From a checkpoint of a small image embedding model: trained on simulated stained blood smears.
Rows from block 12 of a small image embedding model, named by matrix and row number. Rows with one number belong to one channel. Each number is 128 + 24 x the weight over its row's rms, rounded and kept within 0 to 255. All counts start at 0. Numbers have three digits each.
After each channel's rows are labels from the 100 images, of 14976, where the channel reaches its highest value: "lies over" is the class under the peak. Only what is clearly more common there than usual is listed. The data: simulated stained blood smears.
# convs0: first 3x3 conv (model.blocks.12.convs.0.weight, 256x256x3x3, each kernel summed), inputs 128-255
# convs1: second 3x3 conv (model.blocks.12.convs.1.weight, 256x256x3x3, transposed, each kernel summed), outputs 128-255

convs0.230:155141127128109108122161155190103190176143111108138126121068157187128117131159159153102170109100156161129125123155105130145129117117162144093172135113125101148113180154147150167138083152134164097137147159135135189106155084130122110147119145111127186146132125154170149131151173136106140150140127125119168100160134129128110140132145133158150126138117141122093109123118135136077092126121
convs1.230:138125159119109108114138109068113134152104130116092109081142120146150136135126094150122129087090101093131156115118149117150137152102145127117134140091102063120150097155124097134148142166157124133154130134125099127103169143102124137099104089064154109069138120146138109106086141095118136131106122126125087144076101138153197108080126098089174112157080164104108090100098092096194125126146
lies over: large cell

convs0.193:152154144102128162110121124159141101138121147147132120093089126147095136106109180146096146145161159168130106150108123184128140133122199185114114163125148138137160106112159157135118116165112118112128124122139160122110142118099130093122158156182108161132150149182119106133135122152121132165102136131117112145139101116112175104133131134101137171116099148138114184150118147112123137176180
convs1.193:151130132143110149112146141136118110117151154069132129096133121103152143144135150154079094128151193088153125135124126134114109151147165130106103110136118090109132141129100107124214112156115115073132152136137154152085160118099123096130139107113131107095068125145136083134135080095134126130156153106128122086093127167130129102081098127113110162146124133160154124153118062179106109158115
lies over: nucleus

convs0.35:113120157110111129135131128127119066124139148118105120094149106179088124122114124110126131111117107142143085130124149161059132135130174197126141110119145122096124143142111098101150082109125169131075132123114130167088177174121122096101126100148135147105118121078136152129126112110134110067131118111120113093142146122159153125159116126121108198131117136130149155136086108150115118136168
convs1.35:137136139109099147113130099128140124099159162102124129113115070124136131100143108127107110131150171118159126115115159125140110146134171146090140160114111108185142121187121127130170132109106130112141135127141110146114169130118150100167155124119115150116132134145118081129122044132104071179130134082111076134118123132132109098094120088094144176130128152067090087115153141104105116135126
lies over: nucleus

convs0.148:125150135132115146146105122145140151078117124075126124144143130072154119132130153121105138151123163160130097133142182173191145124120118077101154139157116140154123119124115128162072191130089133148142112109136137119129127129154130131140132109144141120074131158162165124145165159136108123143103175132122119183110118144122128098121123094145105072150109071151135159158161145119125120107131
convs1.148:158115163131107126137148109102080169152124102099116098124113119139135109139130080136128124103129153101126134116129103106169140124154107120156132128145136143148112100106116117110107111176128128118117108158103138157139126149127145139082126118081149045132142112178111116149105096152138147171129073095110133125081138124145122122111138053139200106161132170103147119111114117139133100107152
lies over: large cell

convs0.134:140113104099118118081126119079113105105112132092128105066124099095116123135178111133139132113114104113137090146099086137100073115125147156127147122098157113111139125085136138124134125093131112109123119107115130120101144162123113077123093157140129122142086114105126105093103128105134103133095114130114121094147172134138080119097107132146154131129107137109132096119124080120111124119133
convs1.134:068135111154161115127144120133153096121158129146146094141106120133116160090129114167110092163121113134153134129141136147142122108137103109119147111191101158132132137132151125098096110102128140133098102141170122095093081129151128152127138100147136167114148141130123124156151127115125151139129142085086120113097081160107112141124119164130131120140136149108163145145139145115099139108141
lies over: large cell

convs0.92:101149146132107135155122138115091135130170152151131152138143132128123131161156118136108122139098119131106117126106134166125177123140106109187114122157158128099149141119131117128124125093135175137108135088141126101145119117115132124121104125112102097135114148126135136110152150118157166141119133128133178104146125097190121144105126112111109088204138137137125102111102142123131081108121
convs1.92:085139150128154136163100127160149121164151146154149153056119105103154098109110096099132135121140087120166104109122090117179119114139083078140103128126112139132140133140173133117095147049128095124094108189139145106135151127172127130158150140151136101130111126071132118096110150104124137072125152156142105159106113124169160131092134139092169094166087088111154120103088119093137129116116
lies over: large cell

convs0.185:124129138132114130147132146183135147116147136154131136114122185170134103126141171098121124169132129128095082150126121074123157133132162149108114121131136109144112144181118121127150128116145140144125148139134134128102133124118134121137178111207140143156137112149124129158143231168118168168164152165152133165116143132126109152106112121144149118097097130087119112132123147112153123140134
convs1.185:132139147134106151089114127083108150138138163124104148077126131115148104163125109121099134128124145104158127104106116129130108086131142176133090096099108115170077092133108131168088101182126129151154100130105101150131140157138085111139099137112125131112124120132119112101110071118125086095118123091118078067147110143117137104156120100105186194124121145093125098088116114137111101150118
lies over: nucleus

convs0.72:137154119082099120133117124154123172113134124151118115098140166121093126105123165114143111180086161091131105120113116144174135109127142126153134101124119112116111105176143109148126137172111117132102125148111137115156149103124142125156138092138111133103121125155106105145118196124090130167156166183147148137160117116180110128128086133114109130126110148131149135084131147087134111121119
convs1.72:114122125132108123144121099054159182134153155087117108134114126134131109134099078110083124095138137091105123110112114130093097128122156159105073114126139113096134128079105147112119121100102139131133126156132129109089101134145138153098109138072106108100124122121124099134099128132135106078135118154132112180145111163139114100124125099102157121088090149127122126112081118149134077134125
lies over: nucleus; large cell

convs0.205:117110154104152118128145121158148107132138073153105129086135145132148164145111144109127137116089121123101115106144105149146098089143114151173106172167134119097107120155134100119067111127095137156090131136105141135131127106174137114096163121132149142110128140145151134152078091118114164149147137110168115091138145103130138114150126152127150154150146075108123152116150180099096114129151
convs1.205:182097119089140103095117087127146061105138136153098108106153096118108144115127125111095093116129066145142126116130129086165166149156179150106128082121150110121127118141140153104146103072127110094126171165100095166114153125149098112120101142105151144135124119104141103142143101140134086118105113118140094152127146133196094118111120114134173188139133112116109135158137099118119128128126
lies over: large cell; nucleus

convs0.137:154118143124128122088150126136127101140140137153160142109116145111119115131124171134104134126155102163135113119113132172100131147119152149110132100116148094104138120218102119131147122099144130117124131137109100124109200128125104103142160132186085233129111110106123120180119110172106130111165132154172132130144139129128112123119111176113099197119127084096136150129170145136091097170139
convs1.137:099131106136090164122129124172133165160123103099107123124155118101144118127111177117085123121105136123159127105142121153102131132117185177125101107129144124182146120158097094146133111133169106154117123164131087126114119102115122098144150136136123088118082137098133153143179117118134107134157140118109117090142108095158189163130114101093142137121126159151128122102139111092100107130143
lies over: nucleus

convs0.66:132131153143099115121118100157110109140144147148116139108137142164086080128122152110136139136111142199082145130137148136079148096127146142157153168120151145167135137141115154098207099093111114194120117147106084170146123157140125131145162109163120117139158120087127112117125181157131152128169135151157133138146144129140099144133120164117120143123142152120131112120102154118157154130175
convs1.66:136155119139111122158123096117096174146163100111117133114116194125124109104110158158129108147137145110167144127139133150131081132126136169093133103128080104133135142147093146116100116122140097111139128141165127158116133115124096127099116073126133125121128152155129095166106116096079102111126077090103160113090085136123170076106131138108149194097094138103164120141104107139102092096099
lies over: nucleus

convs0.133:146140167109109171151134145100142150146124156094121122106212123081145203141158107177135125133121140126156126177133126104143095127136154158129143106119109100099138123147180097131138163150119152139122127145128129112148121113123142116107089106121140140146141137156122143155140076118141087144104102099137131112123109118129192106070150116140109158131140141185124129126099169155142138133153
convs1.133:144133113116151172102113112125151105111139131100105134117120130173123113081116123123120155130162198108150120105138087147126118132136112122133152132115093093099126172126127109113153131145126089145117122105128105167132104127127149121112119107110117131130107090146118102075138128108134113132110151119125148088090121126129147128133112127152085127158131083130115130122139120123113138157092
lies over: large cell; nucleus

convs0.239:152114162121083181136122115139134079108113143087122108128110087113136181135159066143117133116144147127117101161169126076110133115120094084133120135114120131147115137082111121111131113125076161125143139140115137126107137154100172171100093136078124119135148138108129131123149139151139142115135100128123129115118120138106202085123145121169167101144129099207150134104074161149107154118135
convs1.239:162102085130105146127094128136153083119096210099117139128123086087138119156102163139109110102119194117137122121142076118159123127105065099112147117132114140070149132122136115139131153221149121145112113097121145114104101152159119111068147107109116120123096127112120112145131132101112133118103120136129154139126138107095105117161125157150073097153160087124123107087125123112107133163122
lies over: large cell; nucleus

convs0.204:124124098137114121115128114197117105109164082135148162108098188142128095148134168099126120126131139116094119132118111146087151117129137100137106120117118151131127142197111124127149139141102106108110116128120164158097170108096094134128164126128105117112089110126104132128131148171141138094112151135089136160166094166124095098139107122130153183110105144098125101135141134105140121147147
convs1.204:132142143135111152168140078087128161157163131133122125137138143079132105142120136144114122097148127144149114126153106116147075113131158173138130124130129108172148139173094150130149092128142111117130104167120110153103188120116138114141125097090114151146110115130127099153122106102100060112113050103137111077114141144147121111158137117127143198089088191115138137113112124136133106147087
lies over: nucleus

convs0.189:157148092122155072143131108081086130132166114148132158141069124121194102099158110144133133115090140132100149112152118134120120124131138101152094125140135113143138138149143172137111101123139117124143108157111124123111158144092138160111121118149158139095139168130135128127128128140109108140128111138121110166108151134159125119135121145167100084217119110123119113115097140110102136112156
convs1.189:138152107135102111117121137089147107101120053134113134105109103095153164066111086147136138143085142125121138123104133132198130119146106108086112125166152068144125124161123110101136134141110133095128090109111107111132096123201085126149140113055148104134119110100095141146124154139152138137139097097132123113131121138117154083141166140103125107150140150132118083143118123151133092101113
lies over: nucleus; large cell

convs0.93:134136185091104120128123126111126126138144094107151149120135174079167114141115121126129122129152115109159132088147146117135063152136055086071099157093077143118157135145125087126141115154117151194142113125136125104131127158141143160100113122115115114130107160156126145153091105126110129170111137138128102095146117091130155140139115100121097032130108152139109073122130116150131133152128
convs1.93:104114113132160171154113113100056104115098145141108124096130064138129113107143082123131133101109143092152081108131120088158123115122138117126110135143133107145101129158119096108156131115139140128097090084122093100136138107153141064074107128129174129140078121161095139116109150098142114127138114120164132107137148142140169118044151114134105091154136099143112106128127107091116134162098
lies over: large cell

convs0.33:103129151073095128142085157147105114110138126118098117097114113120143134106106143105110124126128111093128099133122122083137109103109128126142115099109084109098075101141091108105099157110122099113149084149133144135112117119173105091102095132102141129123126110112090136142112082114089140096099096134105106113090113081141137096137127124155137141164125096140123128104132107072103117123082
convs1.33:121138147161153141113107118118096124164171125127137127098100118130153128107168141121116124128121113125188145103094105129178136154137119157136149150179099165129184122133202135121173184110157131152122133095156167135079133142114114128131094110144167146136102126133121096105133103132132142140139141159151117116137124152141116145123133143095146126179121163113080115108147138078160101144163
lies over: large cell

convs0.116:145115153104104111127093118143158142137189154161110109133137112126139085142148129140114131133144115156107140129114124142142128121124238186174087152156143128116116137126125145134167081148148096144139142092117108142141158116141103102136159092139105163124132111119128106138129115121120116149107095082131141134136120108218102114127129164144148247093138101108144127125141143140121124186144
convs1.116:134149104159099111129165127102100141114103107112125121119111143107116164127112174138116133124122108111155139089120109147130117105126144132095123146118119100152141136167095141110093116113136119127115117150137081168096132112104115129101158105125097198105106141121122113143120113120132163051144097125101111128113112134105181122102117148111111121167118147147129140086151098132114107143081
lies over: nucleus

convs0.70:113114127160111107159169140168105097104179136116142140110142124175144145137107100172143117126116127131126153130161144093160176120140101136125122150165108115125126113143095133103132153103143163118126151171148115121130137129191133129141128126159182125152117107106177122123134128116119117149148163179113107157108156140153135149127146146151154111159131130156114113107135126129091108089121
convs1.70:149123109159094156100112097125130038095154101137108123132086080111087139170088096123117136131121088095135115152104115088192135106129076094114123105145165091117097134164157113106104120093126145144121135153074142068110115135162096110123112134132133097111126132103109136144112164125131112099155115117145120160137154108137123114125136134102111071146127132133118132137119113093125123126125
lies over: large cell

convs0.61:132137093112135114106127115187188112133136094118133142122127109121136132129123091123147139141093142120160143126136169119114145150145085117118154117085143130115102109125106125116136110114163119106157157121116145100108144156129124068135155114130141117136170100096108155142155119188123092094107102097138113115136133117106099110121107120114124110125177118124123135104120092147102147101152
convs1.61:116137135100112155136104126147119112158126111078129101139132104117127151098130085113087112101151087150123167115139128110105098148094117122140153109155082054124125117125129122146089116092156121114130129127140145117095121116103131138141153132087116128096108145089103118118109129140117148105114123119111096124096114166121102084114115152139128120126136135089103139174112141148116119181112
lies over: large cell

convs0.81:086111182116106137158148149130106116121151118143123101111124089080116121126131097143112140151123117140107099133133120143141212142129109101103143133157127083111157141154149145101100124106123125158159090143165136162121150156180112153085149135087156109167098172144103108126150122093120126127140158120144158134109137117177131139115155133116136103130106100102143095107158143154118145089128
convs1.81:125121142132120154117118131124102109136147161137122135089110125088117136110118112140147135138086089137142143112077110123234094113104087115071156120105106151121122111122146129094115152058144094089105114134144121114112154113134127131136145130133164134119142114089114133058137145100099115113112123152122115141128102126151161122098109108110143114193127133154134123122106125129135114096111
lies over: large cell

convs0.210:142122116161106208097101118114104131129108114121132112133102098120146197141131096140124137127177128122136109183132140082114108128147110086135109140119144083129112110103130124121109120120112118131138146111140108130125071114134181132116119115101140104128112167125127132116121127122137128099112131135117156117113109112089221074123117089137110075108141096210133130146086148113097134140095
convs1.210:119108089090151094122132142116134085125101199115103130107147108080147135115124167141128102103137234128118095097130110112125127117079111090122140118110115102084125155095086120102214123174131107125135154126117153106101084151128124093089162117127126132122103106203112126133123135110117118107113109125163112125132118121088107112123119118133068090104122102118135129107113103114074129170111
lies over: large cell; nucleus

convs0.200:131123132120075145131101110123124118084167144139138122040128119166125121124124149138114141102104106126130095142118209132117117128178114123159130159137134111132098135109130163143096125127122106156101139154124134122113119136124114096121157108104157105138070170117107125101104130121187138115163148115177118107146130099125145113147094098106143108157147138106152139146127120097190117138086
convs1.200:098118138176055142139116142080100133195134181125123137055150141168104102141133118122114117099103113108137135135126078122109146112079141101141135117121130178156143159140141124138138126154147147140164129088146148132145148140163121129125114129151179102132139119091136104101145151154095112118109113096103086169098152162126119122078112136123155139109083130123132114129144147137136106115123
lies over: large cell

convs0.88:086127152131117122143121114144162106112153095152149108118149123120133125108143118139132137120116129122140147099158151107127123175106105104134157139120152162148111124132117148125122102107142097146121187152108123130141104143177110129150150111112186107130154125128152117134113120101147163105137134125133137124090167109190135132099143114163148100172108104142138179148175123083076091114143
convs1.88:233133113126093168113117141134120120110151071088116128086126123110152138095134131162124123164143115114126142139101123101206129088145126130123112136111143113057138106115147113102118101085140149093100099087123067097148153111144135153140143124104126166137153111081068120081130153156128106155166127138139095135126128130163116109168111165138123102164144164123151103147079143141151128103141
lies over: large cell; nucleus

convs0.102:098137141125139098107127105178125141114116108132134127109108086137118105113088124105130131103112158106098124113120139153076118116098109092117116105153158131146147106123161138095138092112142095118118068082095124142095138139151135117139103134122067113100136156090144092136133139118130090149095096107131141107121144151135081126137081131073158134094127122130135085120094088116147167099118
convs1.102:107104108133122144141090126076106135151130123142136129110143130123139106160145137130125135134172149160151118126091125125125133156114125099186130134158118132116121176127127114125142141115158105154138117128168167153092097164117144192126141154125113154114137141103174136106123121143106139118105127126149172114126155114131134116156144129133133126132146128111123115145151145134132095162168
lies over: large cell

convs0.243:134114115146129117180147169167110120128102147159131143094170152149125118131145140135127165113108112088107131116132125174137131161146185232153149145130144123114144130089128132125192117120132139143140157150095125145139128115179131127151173160105162182143135131108147128152123124153137146095129139123172126162122101132113107139134124161165119255160162145136145121127154162131136142161154
convs1.243:146108119137113125104137123158110139156132144110127095088113137105140117106146127148102145104109148137181134106154140134113074086127150160113128113108135090167114119121132166134103085119142101131179114154113150157065088147133134134103116110114127159152095145123114121141109124078090137075121071103106129083099112135127130119119112190148159141069135090099136107094159103141136137117085
lies over: nucleus; large cell

convs0.208:133143111083139114108099082136143122145159127124115090103111145125115119110096081113138138157130149138104126117111115141131099164113093135110115118109059104138107109112123070103122111141110077124072106118098128127146095093122110089155112151087101100076129162151076157126106154103124139120083119131100120140139114081123123144141120133080080144098103121096106127115122142090141108117142
convs1.208:117114152137148092148126121121116129154126114147119131143144132118100091126176130125149099134113091109162121119135131144118153147121089120121092151178155148122151155110102108144130140142081117129122138112087136099134099095135118135168106123120158117145128106124122122131112119121120144186134107128131143142087126165089122130174147122173108086149122079121106154133105126125126144131171
lies over: large cell

convs0.124:091098145131184107152123109097116122095118105119111133156131112136123111100116168129117111123094133119122122108140153086132120123137131138142110116154122182144122125161121131108121139130142131106142108109108094104107108157125133134120133107079127103111117127128125090113104108127111143139129115134135128126134116132129110108221136105122175100170118160123138118142180141140160100133105
convs1.124:108146148150112100140172125134117134112128143082111127123105101127117129075141108110101122098126122133142170121125098108148126127136124100116102119098109148082093127082119132122092128143101096147124112082116086115201121110111096117108154117178085145132143146094133110108102159111130115087109119104104114115111149122119104111104124151140215117095102107129124121102124151120131121123093
lies over: large cell; nucleus

convs0.161:135100102130121144107134120150134157134121100059101093136123159092121108116131147130109113105115169081145111114134091126159083138158105127130138137115152105165126087201113102142120186162149135183131137198127116180134126123140110137173108154120120135115120127160115103131112178098112136161159162154117138171120123125097118127129160117119167133100133139123145138114087109104103150091122
convs1.161:144128147085108127102114114084148097131097132130139108124106164117080119118117078124115130122124121097135102124097135123136115129105153130093080126155144144121130112082126102118141098102060128117122142133126079109070139139122150129086110118094127068106135140118151097135092137121117145062123121171122158129151085132163142098095111123112151115160106145121116125114085127133135106088096
lies over: nucleus; large cell

convs0.162:131130136111073123152130153122123136115163114185103139123128148153108100132099167090142141145137154125165151114146136155138147120135104076160116173127121108141116088172137121110091139161159152110122163140120104106164122121157138103107156121173169134140167166162150115130142189136100107133140118153118137149107131125128106149102107127153142076140139152143128103139128123165132141173139
convs1.162:127166165163131128160144113135137181177101153107109139077129115126153118121130089138125126104103114127099133112144140131152104110131110151118114119088109112153158108099145137082118107142115108132133109170124162143109138106151140124113097132098181087122137133139109120082065137116140112100120126103107110101151127133164120077116131109120128094175147198135166079113119130101152111092159
lies over: large cell

convs0.9:103112116082131152097108128116155101091093141119140134121146077119134164119126118157152126153144118121135178135143115139119124150107124119125168113113155103127137127087146132140157119094094110090083120084107144107171103103132147089126126140112095100111138104123135132081128118114147122142106133112141116130187106148144090103138103117089128115085178131146138106129091113129134148084130
convs1.9:108163070156123152162110126127084119132135080116090125128133136116123104104104138106143151120094070103105123117101166126112145145115123130131188171111081114123129158147086131143149137105124106113139117117153094101098129109124134133133106164161107136135101149107102098095111086151094119118113154132160113118105074108131122085131118100119092132144106112116092124114146135146132054137127
lies over: large cell

convs0.49:130131137127117172107126080110130098140125116142144125116149106114093164095133147137139133148153119115149098162155119078114134133135085040102111135141122086094130129106177140123163145110121115128118133150143118100108075160126192144145129105106154131140166217150119131140143122147157121164111122100143145108151120137118186141133121108113138079126111076193154152139169139121136134166116
convs1.49:161105093161188151121093122148149085107096171126099157117127070080130119114100132105115118101123193116142082149089137126156133134110113099108145110117137102065105162097106139112148126175130114131140123132112124105121098137126167124076126131101155140126113111177097127114106121120152132123117132142158120121138148149075116114104157139155050084134140094103118118120108144129116110166120
lies over: large cell; nucleus

convs0.18:162124116130099117096173100171137147164154130149133126111140146146137092114135139133126112124138163131103106116116134122154095145128164128173133126119123092159104145134095137192107190189111125153121121136138126160123151122112102082131142105139095136093100103179148133161113140084138140207150154174153123161123110114134124095140148118096155160120116109107087136126138142119105103096095
convs1.18:123145143140103133112082113093110102135132105100121105078115105161111111106127089124116137083120089107107146107108119112142136095133123089115109119126120088123129095087127129071131142121114133106138132138110104133108142110101155103103114077094114117106100133069156127131121166121126114068118153150123130158132097112149119110102124068141139114149077154118139125131076081094148121129134
lies over: large cell; nucleus

convs0.5:139141135122111135158135092150107145134140104110107143089165107119153150108107149124110120119136110085169155120116112142120155150115130114151140091098139129112120097169136165112147128107100118128125136103156116118130145142158133103129146130120146146099123102128113163130161100130098156157143135123125106103092176116091133151107132176088053116131130106148119177097141074151142152110091
convs1.5:124134116119137121135137108173128131075172130098107118109123153107097101124104105092109144137141117077119167142119144113128095147131135108118140121120134095127150111155130146129140118104121128119135142140107149140132151148139148074134136135090142114113142110102129142116164095138113136137155091105086143095099134131139117158116113115118159144125144126111098104150078146113110153128086
lies over: large cell